From a checkpoint of a small rotation predictor.
Model: 6.64M parameters, 64-pixel images, arch convnext, norm layernorm, activation swiglu, patch size [4, 4], depths [2, 4, 4], widths [80, 160, 320].
Training: adamw at rate 0.00092, 38000 steps.
Rows from block 5 of a small rotation predictor, named by matrix and row number. Rows with one number belong to one neuron. Each number is 128 + 24 x the weight over its row's rms, rounded and kept within 0 to 255. All counts start at 0. Numbers have three digits each.
After each neuron's rows are labels from the 100 images, of 14848, where the neuron reaches its largest size: "top examples" is what is common among them. Only what is clearly more common there than usual is listed. The data: made-up ball-and-stick molecule models.
# gate: MLP gate (model.blocks.5.mlp.gate.weight, 640x160), inputs 80-159
# fc1: MLP up (model.blocks.5.mlp.fc1.weight, 640x160), inputs 80-159
# fc2: MLP down (model.blocks.5.mlp.fc2.weight, 160x640, transposed), outputs 80-159

gate.519:115154153135115121149117153113140159119177116080082067116095136125108126133141130183151116140163122167121108144185143124144113130154070119097113106133162107130130136092104111104082110141103142131113114126114090116154106185153168147130128115
fc1.519:130135110108099172103127132103108099094101130154132123130121110109121133132163097117102093095127113174107088174097183167157125118142138100184132114097151125142165171098111119130138126119161142154175161137125153117103141167086095116152140166
fc2.519:123132139128129103134146177131168106093088141134135190089130169152129087163122125102138115100174153117126103163106106137143131122122147163135105134116158125106114128115143110135127121139136095126098105093131141128119141108136174130130122140
top examples: balls: three

gate.360:138102121117158127109163109148126122105099125160096142107140143109154112104131130115162144134134099180114130135145130113190151153110146142148126153092075136079129145096149119125134103116104083132158090149089123099140121180195125117105122110
fc1.360:083111121119108120157116126147161116130115118136165153139150092168114108137158137174166111126111153128141150141121155142172175131106139092153135133143153108145117120108109157093141127108134112099101152118170197151104114116119070172157141150
fc2.360:143173120159155102128136104142078101058096115167128129100130131153199147142134129144104128132100128137115111145125125110149096139143171138132100123133124120088144105123123095140140184138107071149176177127093145125134103120099106125121121134
top examples: small balls on sticks

gate.364:118186138128124129122145105158092092118138154189094146076168088144125132079143107106119136119097109116129129081134127134122143149121087087176117143137114102098123093148117141155147153145108123155109087091106148130138167164140134149155129156
fc1.364:122111128123142143118131164123165104148090096128117161110126153110167111113133125146104097139073110136103122141111138126132109112117105122172135100139096147136109159165181126151132125107101105086133153178136113216112102115130138136114126159
fc2.364:127140124159153083130111103115133088204136118178140107133159101124159162121113113100146102158097130151111095113139120120118123127139108168097108137138135115141124104146163126092133114102119106125117132171118114129136150112197144132155130142
top examples: balls: three

gate.288:200140153128150102107166132148105127140134146161105139119138119143125140083149137130142137128123128149094132106143113129092121138090120080133093153110120117121138121172150095177141176159072187114148104071109119136124148120108120150193119155
fc1.288:148136153123121134158149116117113159095111134081135135108162145132153140144148123175158111143154087130124159105115154128105147130107133116137108123125108127124143119125117120144147104108152146135122106116131099093084154145147062104096131142
fc2.288:144116110123123094134130116118149112135087148089133091141123113143088144140132097115113127146103186137121077169145179146172114165130070147116187127110132128116127089135126101120135135140087150154099185149104156109134129163151109102131117130
top examples: balls and sticks

gate.193:144134131105131143119107147115105168126127153126118114112110137117071109119117127138142181121119125140133127115129135115101132097128116139102095125076119133142106125154132151150133110117116137134158155120110095136159103127148151146117255128
fc1.193:135108141152150120124124148097136103097149113136115165118140149116128117109102078089116101131113122129121123138124104118083144110117117193116116096129099126100130161113138103124137157154115156100117097099152146116123132151090118150105153109
fc2.193:130127147167124090132137126138126111111119130115136123158141133092131137164133125128131118123146128080129132112131106181133135127128129124133147121065130130160123097124131138151125143122141109087124144119153095121129122120116134136136055130
top examples: small balls on sticks

gate.181:118132101111142120182122123148172130132128175124120172105164134136080128116110201113115124121107109153156096142144122104141158126087150115073133179118105140141111130130103126133198124117129148131152116161122112083151123129123163142132133123
fc1.181:160093136141129114116116156109097094153130116158148123131124181125134091137109142132094104153148103149128175122114128128084121131133101113123144130126115133134098109105108138147146122130101174130155093147151126126099083143132110165103129148
fc2.181:150107153132123128085152093167057150135149148133100117121156140126146138153112160142137107099126130119173126152087145129140151123085135081116118099128087166128119129111114147155083162150125153125137105129139117106100122137095138162134130100
top examples: space-filling

gate.96:099130112101119153133127134115156120132123115118164123104181085126151106165114138181120142133135105137130156124145162109127155128121130135132093146117139099127075146135129133069157130128127132125183106132152101140127078132133171102166128104
fc1.96:133131118087109156144133143152132149135138104116109144151146089152131130122121124158141091101135122130116102206094162113144127143099084124156122127132116148094119103129156128115122131106086158094145136087158121174122098185119144110117152142
fc2.96:145118121155075150143131077123144153095131114145109150163143144152131163114160111092089105108114155150113126151140157131123128113130111153102149093136157111100119163141089148123117131124129135143121105111082157124125115121103093113128126128
top examples: space-filling

gate.362:150124106138164125139138180111093154079134081119156114135073162130134160117100134156159152142161139138086144137146099139157134082117109139156120131118131107116106153111147164086142130137119163125192108136136065143132090135126134114129131122
fc1.362:132144146154111118094104138128144133144137159093157113105135127122126062176082098090114101176124138133100114145155142132146149091158105142136142122130163116113146111131123115144108101099089139102146117165126101102142084131157145098114132132
fc2.362:120130145162136191138116146103165139165108134177140166133120139117119042126130133105140113101163130103132146121097124129112161080128125105144103142131156137128112149118149137148123127099118111109142061134160105139120153118134127158145132119
top examples: space-filling

gate.152:099115160147133119187125138086142142107141150122109120091135124107162079174102169127126103142143116108151114108120117105058136169134148132127139129136140116100103150111077189140130108138142133142166121138130135147187127146178091146082138122
fc1.152:159120090160141179120141138146119164140123144134149082169083183132135108133104108072091156115091149111091162120139107145141142115138156099097141110124152109130119127148169151136114097119153145111123128120136119132153127103094117135139117119
fc2.152:150147144131109111144134127132140105099188154089120104159181137112137119116143141099108115133135088106098158116112086126116127142164094075091122115128155098148096121115085144140161163110157159105117151145145125104107106092102164146158126106
top examples: dark backdrop

gate.115:131149131118127093122124095145128089141153128137153095171128127137151152184131114149106159134128152108128131136144151160186107098111099095116103148132084122124170136194159085118134133139167105113159144141107135145146141135098130122137134139
fc1.115:130109121112172130125112143122119111107123126118131173127133174123162095135119139183093130088100125115128190117128154152106165160108106114120142154091114146148158144143165090097126082104094132114148162079124125129141111146144129138123135138
fc2.115:125112096121049121135141160089089159137129117095088156146115126147135161085132113141063152128105167144123097123136151121146122113135140137136149127132137114089150119131117137135131134124178110137183149119105197114130142091123124113122124134
top examples: dark backdrop

gate.177:168084111099129149125093142137135187096156095142123079149096146108106093106125093168154127120142135124113130192122104115145127129136092119158164113169131144118116132129128118106148116146154078106121127135113100139126159120137138094154142143
fc1.177:153110123078134163124161162132166137159148113117153095131117119109165132107128111164123110148157119171146135129104167111197158154128140121109095135116123146160113126109146132105144133097122083128170162112104074197128128112125108129115136141
fc2.177:136142120146095166134131087118130203156070143128158153120093155139098138149106112117161080132133153127127095169143180119168116161110144166139131113128116139095127103118148089145120143134086116169097103121153134147118150125122124135149141130
top examples: space-filling

gate.196:157100129147150100131099102095106119131147125135113137118074102118122126120103122133125187124108125135143105117137172124139121096124118109125122153124138119105145149143160164101122128081118148150144142127105127198128124081158091068073134080
fc1.196:121124131118133084133134112157130129150114123128139165117144136103103119109148127141178134159114112129138173118100136149140104138133118140130104142142136148132130127084178102127136140141121136099141124133112149157036155095122122105134124106
fc2.196:098138068112127132123118155114143143129115105111145152118064129117079102143115124111120156145119140121132120143130136141136132131122147136164132187113127134134165113170151085058118074129104103157122136084132127174181153131131131073086116166
top examples: dark backdrop

gate.24:135125132214101117116135097096122154130128134108132094143130117115142133113128142119107122124157137150134144131138118094113117147132161094147146159112128130159122171135166090138120124120125141144140103127126119127109128130153064112132140105
fc1.24:141118156158164084126076092113098126134139130159154112124185189155148179114132116147077098113156169096121143145127128135118117152123119112140131143046153123156153120119129091144115128141125104070118086101132128124126127115095100136111184111
fc2.24:139163108129095155132113131107139139128132126123124127118121117169118150093137113123119135132114126184126131127142123087129121141132105137115103131193127117103123119126129124134129129126102136155154113143092167127127129124114103122128193127
top examples: balls and sticks

gate.269:110124091171089103143119091097127172114117122149099104113143119154154169109124119083092110124162099147147131122147105112074097161132133140082128120093136105187123102114144119129109105135133130152168097105114113135127123121143103142138151119
fc1.269:112142142091146110103144159122149101096118111112136143098119069148103137139147110130141158122079143108110150058126147060121140114128155164108130126165127159115120137196127126116132160127118121135113164142115138102155139138137172156108100142
fc2.269:128123137124141136129144129129143136154095121103156082162121128094115122179123125104133124131124141100130121130132183176177129136127138159138190125077128134150135114132131119110129121119127101111096167087140097138136127169165136126130069123
top examples: small balls on sticks

gate.529:136092128110147136114135141139158117129132074131076071141151189140107128181162119123103098150127121132147151130126126112192101117140087128112161161113128149173133117106105078117125100128203128135085099152141085187085140118129153128130130104
fc1.529:151142129160125156128120182112125191092144115138140089127104172097112141132189132135094127163182153173135167100141151133119083110119130138129107107156133120116139110185131135122111109137106141128131132170121141153122111082166046105115118139
fc2.529:108149113128129107133126082125152083105128118207118164131100132143160179126115132171136102140152099143125145124117202113115120200135147150115090119127115127129126142117110140121138103140109125159088091192103135124130129048145143130127126139
top examples: space-filling

gate.584:072109092141122148117157124124103087118103134066135144136138160158107148106132137203086149112148098129122138109099157112159138180146155077153147145138137106150121097095156130104145103114126140170129118135146142155122150099162125127142115123
fc1.584:120137113085126128091108111098105137121139161134100126167177091145115137128135093121102109140132102147160137136139142167113134160121227115122131161094148116175129124039123134114127112111130151129150084137116153064137140159156120148115136126
fc2.584:156112123095118113120144125120077119153152131069092100121167169104128105131113145120080132146084104121137155105133142102089133115140164121118151150139132128144129125126117143108128161136139152098146133102162140118125113114100131152122139129
top examples: space-filling

gate.271:133105119173120134151129145152130179163134137180188110115095135137091149092130142127095128164125166125165123154116112101127114088157075148162134138128122092134120126167097146123072141148164141127163145146132123086124105139114112117104119094
fc1.271:161093118129122141101133120116130118113161097132092141141145144133087150102146143126158126152198115116120137108125105145124130197108144133086096116153125151118153149100143114126145168126146099096123132068135137166086151104082101125143117138
fc2.271:163185110153148097119123121155111083059149123084133146101152130128152135141126141086078131117107115109139114153118112141147135121130108098108120146121127129126116066134098110118122160118095096131112152104126134113138117110085145118136120136
top examples: small balls on sticks

gate.630:171157105141142117138098120129083114116129113162117120142108098126135132131159160142156118133085135150101134131163103144128131078155111074136156120127118150112113173172116125169159150154116164120163110138105140132114116186120094106114122129
fc1.630:099072119124146154102144138129119148122144108124098123155097127150148170118164146124135078067122115110124195111107156129145111133118070129148148145138111159106118161126133099112133143086137138154097126142142129178100156150112099136115144135
fc2.630:124094123125156051123126113109131097139157118140057133098118114135136186111116138214113143160100127132116121123149134130157098135137118140138139127122119124114143139136114122124149115171135130142116175203101140099154117113113158125103118158
top examples: balls and sticks

gate.113:113125181146148121140152151110144082133108134096132113152175137120122173095087155098061140148162118122139162134093096162183163116106140135162126101107102093128143134121158082135136099142124151122102127136112169093122125139130096136120115160
fc1.113:152146140154169088119107094134120122136080143189137118092125114118138117136085108121147172159138134115154100137125108099120122125146123152142111130125102163117121137106153115153118169160087113098138124139099107129135076160131115116124111098
fc2.113:131136145152131194131142111143142165142113133149149173128121138132122140120114127167146096117119110123111150151141113139130106131130150097122128091111122128107122128116129152180145133127128153138128089128124108132108117133107109121142121101
top examples: dark backdrop

gate.200:221133094149117095141139090186116120109143165129148151118163159133145141138118116100118132089116129085136114138139104123107138163117109132137130128109136105101100138147174148128133125136135127120069118155156111102107086075110063112130138103
fc1.200:124092141084158119117131116206139146136128102116152140070118146128138163109082111126116144111179111127120137122111065130097124164135141155109100084138114128092124120072129133155110111190106165118136121133119084135085103128117104116128142101
fc2.200:117089140174082144136141143125160112115099126116165167162122140148115143122118095163168120109176153094114107129129057139183122141137089158124154091127140118132118086140159126146127107145130089117045134132127123131131134079150149117145136129
top examples: dark backdrop

gate.359:142150153154095096158095099137163141085122103171116097120115103157153153143116153105079148117104142121115100097156156119146131172154088132104143088091155083143139106157132145144121142120126124117086149108131129122093111164154139138156135109
fc1.359:094148139126115118172134098133152182100137127160158136152128150103128113103160162140095088133133109118162107111126136122125137147112132062105146137099121085159102149157165147152115134096143148155170085099163074160111110094124109124120111164
fc2.359:131113149128061167134143163062112144144183152134133124159105149166137121102155129173123154110131090142124120101095075158158156098137144079137151115120142130136121143127155131131130120130154121131181090103133126124132138072112163135131123118
top examples: small balls on sticks

gate.43:136090074119132153130111151139133125160095116120134075113126103171137168147131153130146105102109104074116150157151046152109114148142119121140117070123131129121093145153119152175135149124150135065128073149131140170164113135111103163137105172
fc1.43:105080152162201101137129121045109100116095141109133139104129108114118150120145135080118164140148134092148151157096118118113129151127176132156122134136117134105155114097133119144118113113098131104160096148094144123144136137181116093117125117
fc2.43:183173156141122102132129164138113076144162146123128168095153164123185155135145129150147103098182097111120121113127085136147149102128132110126092087119140115157107143070120155140132162103131091107135098150132120078079134078112148165137122120
top examples: dark backdrop

gate.42:089155189161139092147140166133102138138124130113163151113161127117118153129140139147105078114144159125141122129131109148162149105115147130103127136160160115163148100134125124108137177148115113129100148147151171103141084114147093133111127123
fc1.42:093127105159116130122135143139098147086136139129126094126126122163106141126140144083143121130117158087125150160126120109124097132137182133086120163138127099090125131146109128099118076125145099118051126141103140093161108120099097129115157110
fc2.42:165140108141157152132093192110167130196130144086125182102113155127097112111122128166127119123167121126124114139126091133165129097131084128158102129132144123127129134100141095131136131104121099155114081167126137115110150111082129136102129139
top examples: space-filling; balls: three

gate.395:126128143114149143149113150136114150106162124146158040114096133129146139139121134150138104109109115138129147149118104109166152189132137102137124091130080083100120139135123127093112106146083140118147135154095083145176096135153150106074156130
fc1.395:116162153098126137150102145136135169100113080080164071147094070141071120148140153179142122180164140176145128146110152128124127130143112159125138108132125137145120111094123120087127132153104121114128148143150152160119122113110122112119118172
fc2.395:156128125158127159127130078131124130107099139180123135125123115146137196131123120171142104136130149143135093154136172097144138149108084150129091117141099133089132127117148106153110123146089123139152125153109158135119140164120106143137131157
top examples: space-filling

gate.80:096110083129123164091138135121130126120135105103121099129121075111100120129122104077135110106131131097109122144156078134147085151141151155126142112117071136106104137158107168130136149107151132127131094141123133160176134133113108177121123207
fc1.80:166163123120065154118150155174148103116109103160142115147115106147128107134153123139164120113116135158132104101159110142122115112142149141072098105113136151133120117133115137102146151168170118126104175093169124093117105137064170151133119149
fc2.80:076104074119100148141091102120132147106116076125146093148091073133101144124139112117116163156086135142117119150143184128138098121142116147161148165131133120104165134186147095109140093108116145158127147094112136185200119171118093061098127169
top examples: dark backdrop

gate.465:056145164130110083139105128115122123138117138159111147160102121112142128119121144133180120096113136176123113139118127108088165131155123117133116125156130131164162124112124143116135096118068106132159123080136131113122126144192137107142123107
fc1.465:093148087108087168122104091108157103159101116107107125156155164149148074088134118095155127120124147120152163099146094147131118162104125073112158138086114141109131152140117174111126142141144138121095128065123113141114163113118138131139140129
fc2.465:101153167156111170139129184109159103124144122119151165139113107159161163125147111185129129118169133127121130125121052130139145111141086116121100113152135122130095165080151148152136085104141090086131108096108092100111140136134123120131143122
top examples: small balls on sticks

gate.260:122123137139125159127070143159131154145112130099166078116110108121102092127126141128143150135164091100116116141165073108104119124149159112083153151169118141116166125137098114060176133130131134152069146163126153077131127165152168072126116089
fc1.260:132092108143132152110133167123097151124121081163142142145096070127090133138114117123082085146147121133123113100115129134172124109125152155142107053105128113156092128133119209146119149087137146120105149186124124115146123145109121134132128173
fc2.260:095129092130149136140079149125157089130121083159146132114087108137141102139145116139138175131143121138123121131135125124122134124133132130180105169146137118123167137163152093094136085096107098150150116099101127152183144140136088087081141179
top examples: balls: three

gate.528:128134113142124137148146122133142080170159117138117155112134109139124139101130113142118118142130154109130133175125110169141107141134103137112121084121155136122061117121134139142141178140140099085118139125118172147111154131138104118122162159
fc1.528:132101121124105096125125140143133103158118154080107127122148125125140119137141165124161116123127113133121129131168138154112086168109135086077112143124135183107114121156130127161170121125142140134124116079135118129142181159149119135104125138
fc2.528:112083133129127129138099178122172132163137117154121141131122139130100111119135109142169105119202133103129161114133128131121134091132080136147158116122151132161141134140129174151122107114142142092084088146136119130122123106146109146111131126
top examples: dark backdrop

gate.153:139115051133120146123126132131123112130160092132106116137087089121129121120132098146161131124137117141126109136144110113118122144140140149075153079125108129119070129178094187112133140104158128127150131083128111207192136136130103159097123147
fc1.153:157124117126191145125112154068112165155130143150134147106106160124104159138092094105085177125100137132120134138091141109127156110107136109127174123101126122137125127151116146104126100087115158124147117143078117138166131131115082177090134060
fc2.153:176153169155123142126173102127110144146124175110121138131161169130133151132123126125132079114125141117122114129125102125146128142120117136084137075112122130121075113077102150176129170159117130111125142175159143094067128104111153186183121079
top examples: balls: five

gate.323:110115099115113142088131105122122180132118099101071131153138065156099153125147100115181130128133129132129110124137118131135121151133140155122109102114117158136111120127119154127151147112112106103143121149146162147137124183145153141122176131
fc1.323:170130182125106082139135158084128158076104137161151115117123132113131086098150144103121152115036122137129141134143125138098141126130129145079147112132129135130146126144100108135112144167152121117147155101133126099133108114145139133121118123
fc2.323:117143133140151100135124187102131118138134115082156139117122126101141135167128118093119126144103123120132110143136097163125146080135164127139151163093129123144126105138147112104124094083122076113097177111137110143140152153155111125128075164
top examples: small balls on sticks

gate.220:137111112122100107150092173130164073112122103098152116118091120106115145138112143137088154135135140122129112138142150150131131128140074115159151114141146105101164144172126099131100110120117152132176160155141091130140152097159125108123137140
fc1.220:099127102124138179137138107148134142138125110179179183150130134135131149125109100172137133144129102113128126178135109115121162137130145120134133080127109145169122159133160148084149146104132133126129116100124126178107122115156138129105116112
fc2.220:106061163134087073131154198086113103087146149084135150133127144130154161131142133116091133130075112131128124158105086151142125102147183119130154135116133129125120117136128142144136105117176127119132169155136128136125125116138144123160119127
top examples: dark backdrop

gate.580:134112109103138152125132136142145139105101127172143129109110132140103135149122114161129148121124126079133099142137132085090130101139130107159144107056143115102110140143119143110125101120105146102116142125156124101139138150129167156126248163
fc1.580:094124137126135167104164110152124152134127108109166093130123081148124135129145141168130134128117153155140137114140125132123092137151174110138158149118144118169111110141097163104098101092129153159122158157132129133117136115191156130146109160
fc2.580:118083110118093154134108137096154128101130122115150108116117122177130169097132119109129127140142115172122114174139137081113116122135082123118150135188122115095111122131133115131127122121149147155108136105113135154128124153114112115135202113
top examples: dark backdrop

gate.90:114083160126135093122101127162123078135142133133173117132190152129145109086158135177127106178110144169097105140098165156152108129123082105132134152103139083136119119141133066137103122129119133124094159135115095106119168120123103135121130140
fc1.90:085105143124132104112176135114100145111174142112141145108119113119127126091158141147120103135076157143098168120114162135083091127169085121133136155152092127135141121106157114161117082098174186161159146115176122111126147120127081148104152145
fc2.90:153075130121153093138122113093143104145088110120131073110129135121146159162151101127128135135090178122132112104150152138146123109118140196148180118119130126125134145156135129122120116127073113109135161129108131135140141186145103126098109137
top examples: space-filling; balls: four

gate.430:093100175106140111108124140097097103188087096128121089126056136112137129123115124119107132128162123151114138155153156127121126101137128171195123072097129147147138101105119112114141142109136142124185112160156125165088094098132099127137115163
fc1.430:107070115129128125113143112111156163139142127128143161169130141146096116142119114161125177140089119161118093131148112098162145099119149154152087140127154101123131123196156114177121145150135122116143163105175114108173123063132105083127146161
fc2.430:142135136119149112121166137136087141153154150158095104116178126133172073115132146127111144116141135118128119117098109117095144130134127090104112123140137124133121157096102156146132158126145153106186154153142132077080122127133145181149136096
top examples: dark backdrop

gate.162:131109161130166137118173078183128099133111088133146144144151106094106137118102081064151118161155087147108125119120109127147127135112120165170135126129095114126160135105110149093175207097128094154105149120129106137079103141103117097156121122
fc1.162:122082105129160158135117098138128123157115164111138116112131134156138126150113122097128186111149073090088162106116141128103095127124141127145137140133098134125113121152145138142153109117094151136116042159104149102155149171124152125121130127
fc2.162:120120126144088197137118139077151166154075133120172145164083118129118138128128107159168127097153158120129107100153101119173135155106075171140144101127120138114135141118182128167117107141093140130141092145138144143126143130129078130129133121
top examples: small balls on sticks

gate.5:145092145143165132141105090109118146112125138116097154141088112121130043153145152122133148139113122118140141121140157163184114105135142075147091137147128121115159142134140131133119156085122142123129106066125147190142137081160096109134132106
fc1.5:171159108138107104109141130130114104121102121135134139151102133123092129100135112146140188125117140118141120114127133134154107119128155139090109175133105159127154132128200096123128090144151118114093169120096134130083161079169142061124124056
fc2.5:094061091122069145124136113098122207145103108115121119143067112142082137129118121159103159148071155146132113144133165133150123146126130142154156161124113132100165127166157099093121076147111126166141159092106158170168148162139111083104125156
top examples: balls: three

gate.449:105152123174121096127097121102136118111143153096126132120136148127129146136102123090095102136124149081127155148128111135110138167132172146155162148148120102116142180113116145173120098113124148093130146201154136141133135133131114120107125129
fc1.449:149105167149104115135144149110120141126126097173105140108125118120125064061150104169117104128111138139136142111151165121108134152129084138097150102116129107108108159114077130131102123171112172135136113136132147165099103089088112130127108119
fc2.449:114075105110106099109125144132090155071109121124109153113128116151104150071116121115118166134139151138136120116143117114119097115124121153118155133140118134130161121139110152117125123179205134128116168157128161122152119094132129126112139145
top examples: balls: nine